Weights of a small contrastive audio-text model: 78125 training examples.
Rows from block 8 of the audio encoder of a small contrastive audio-text model, named by matrix and row number. Rows with one number belong to one neuron. Each number is 128 + 32 x the weight over its row's rms, rounded and kept within 0 to 255. All counts start at 0.
After each neuron's rows are labels from the 100 clips, of 14848, where the neuron reaches its highest value: "peak on" is the class under the peak. Only what is clearly more common there than usual is listed. The data: single English command words and digits, spoken by a formant synthesiser in many voices.
# fc1: MLP up (encoder.blocks.8.mlp.fc1.weight, 768x256), inputs 86-171
# fc2: MLP down (encoder.blocks.8.mlp.fc2.weight, 256x768, transposed), outputs 86-171

fc1.328 [130  93 152  97 146 115 143 124 112 132  86 104 129 114  82 140  92  99 103  59 118 135 168 132 125 122 132 119 173  97 101 143 163 100 123 113 142 136 121 113 135 162 142 151 103  88 122 135 153 164 140 105 133 153 118  95 145 118 114 124  98 164 164 127 146 155 163 177  20  82 142 166 140  74 167 135 116 101 168 203  62 161 171 143 102 175]
fc2.328 [116 145 116 175 164  46  93 143 190  99 154 138 115 142  66 159 141 101 114 130 131 134  95 116 163  66  75  84 102  75 132 121 179  99 166 122 107 131  92 169 146  65 133 106 153 114  94 194 107 106  97 107 174 148 168  95 122 124 128 187 161 171 172 119 112 157 134 193 147 106 155  99  89 125 147 160 140 110 103 164 148 152 113 116 164  92]
peak on: silence

fc1.11 [188  50 145 117 141 133 169  71  66 147 130 129 112 100 119 134  98  94 149 137 153 122 127 135 108 104 138  95 148 164 135 122 124 105 146  60 164 101 131 118 131 157 195 107 157 100 170  45 126 104 164  93 111  82 126 121 178 133 156 127 114 132 109 200 102  89 127 180 107  70 119 153 138 119 163 139  59 111 135 170 116 140 124 163 117 124]
fc2.11 [ 97 103 124 166 137 100 138 125 143   0 137 125 137 150 141 145 117 124 152 138  80 131  95 163 180 140 142  70 147 143 136 135 137 139  98 158 112 143 118 130 122 135 115 118 124  45  92 159 115 145 137  99 138 140 178 121 158 124 140 122 126 122 150  73  79 135 156 137 147 104 143 181 151 103  90 127 165 150 102 126 159 131 110  78 126 146]
peak on: silence

fc1.167 [128  93 125 121 142 149 151 154 162 113 143  96 114 106 108 173  69 195 112 108 151 150 162 134 129 142 156 130 141 134 126 162 128 129  98  73 148 114 118 101 144  55 130 146 120 121 120 128 115 125 153 160  85 126 153 167 175 205 119  88 135 124 160 141 147  97 169 177 129  85 161  57 155 139 212  90 112 147 141 115 146 147 176  87 187 148]
fc2.167 [138 111 169 200  80 166  94  86  96  57 123 112 127 194 129 151 135 104 140 110  85  79 147 142  94 105 116 127 131  81 109 170 109 126  84 168 101 121 165 117 196 142 109 133 148 107 164 100 101 121 104 151 103 117 195 134 149 134  60  51  55 166 151 105 118  91 101 145 195 118 162 134 107 158 147 111  92  76 132 165 148  93  81 118 132 129]
peak on: silence

fc1.703 [191 132 119 127 152 118 163  87 149 105 139  99 112  94 118 156 201 110 153 143 143 117 182  97 127 153 161 159 167 146 108  98 145 148 108  68 170 160 172 105 174 153 122 136 172 105 112 118 123 140 168  81 151 133 144  89  73 110 142 157  45 110 189 143 107 128 113 188 115  81 149 157  83 127 109 140 149 131 136 127 141 137 156 102 106 198]
fc2.703 [159  76 100 129 157 149 110 192 131 110 173 112 192 111  28 144 149 182 137  75 102 153  98 162 146  97 107 137 122 135  95  81 140 130 132 143 190 151 143 160 105  89 149 137 189 110 164 180 129 166 188  85  88  66 121 104 133 123 145 129 122 134 118 103 157 122  68 140 102 128 139  26 137  66 170  98 116  84 211  84 179 121 112  77 123 145]
peak on: silence

fc1.374 [143  94  23 123 134 103 143 150 135  93 181 112 121 131 151 150 191 196  48 110  79 130 121 146  95 162 124 102  74  68  60  82 121 102 112 100  44 124 109  72 157 152 151  75 187  83 108  36 114 139 119 126 130 105 124 143 109 165 143  84 149  84 111 141  64 130  91 133 114  93 201 118 130 154 131 135 159 110  88 147 121 120 190  82 110 125]
fc2.374 [194 114  93 166 103 122 118 116 116 133  75 152 105 127 112 139 192 132  98 187 122  88 148 108 133 122 118 179 113  99 150 107 165 134 127 172  69  98 132 114 150 117 171 102 182  30 123  80 100 131 160 150 137 144 157 100  91 145  49 124 121 111  76 180 179 153 145 146  96 151 160  92 178 115 117 114  89 133 174 153 167 107  61 102  79 142]
peak on: silence

fc1.163 [130 110  42 156 148 131  90 162 156 122 148 119 157 152  97 169 120 163  70 123 134  92 132 150 141 128 128 129 109 133  96 142 152 134 112  43  85  98 113  83 151  87 113  60 149 126 124 107 131 129 112 152 129 104 173 139 151 130 137 154 173 104 110 120 114 112 143 130  95 155 186  86 142 170 162 113 161 137 121  95 136 151 130 103 181 171]
fc2.163 [123  94 165 252 127 111 112 157  76  64 123 166 134 131 147 129 152 110 127 224 111 129  92 128 119 123 181 150 125 111 151 181 158 126 140 151  89 117 149 138 173 116 139  67 136 124 111 106 128  80 101 106 128 167 129 130  86 134 113  99 121 117 124 111 169 114 150 111 144 114 116 113 237 152 155 144 107 139 120 179 140 108  81 144 107 161]
peak on: silence

fc1.321 [104 138 169 142 104 130 144 138  86 117 115 110 149  68 161 118 188 132 152 138 105 118 118  77  94 151 110 135 144 128 120  90 103 112 176 193 133 106 141 127  85  92 107 154 141  97  92  99 112 139  85  39 117 166 156 174  91 149  97  81  67  80  91 153 125  51 164  87  59  69 131 103 133 135 138 107  70 184 138 159 127 149  85  92  79  83]
fc2.321 [118 152 147  67 172  95 134  85  99 119 131  85 155 183  99 135 134 109 115 133  96 171 159 139 104 147  98 126 110 128 110 116 134 151  93 141 150 130  82 124 117  57 156 134 119 115 129 108 110 187  73 141 181 151 155  85 170 120  87 106 131  83  98 143 122 146  47 101 113 105 117 106 118 106 134 170 134  89 122 127 121 153 180 128 107 160]
peak on: /ɔ/

fc1.312 [103 150 135 140 144 100  82 124 138 112 151 113 106 118 131 167 192 119 128 153 110 130 176 132 136  49 125  86 137 139 153 146  81 165 122  70 182 101 101  92 116 132  67  96 139 149 102  73 154  75 138 179  92 154 150 147  96 136 123 137  91 112  72  91 130 115 130  57 155 184 141 108  71 129 180 133 151 137 114 147 140 167 183  48 159 123]
fc2.312 [127 126 157 199 158 162 120 100  70  88 184 161 149 139 163 106 111  78 154 149 104 144 155 100 143 122 103 100 137 137  62 128 117 142 153 131  94 148 161  90 180 135 142 130 115 108 152  54 126 167 108 140 154 150 103 104  90 110 102 127 117  61  95 112 147 131 173 101 158 117 157 163 170 148 127 107 146 115 110  98 144 104 157  93 134 155]
peak on: silence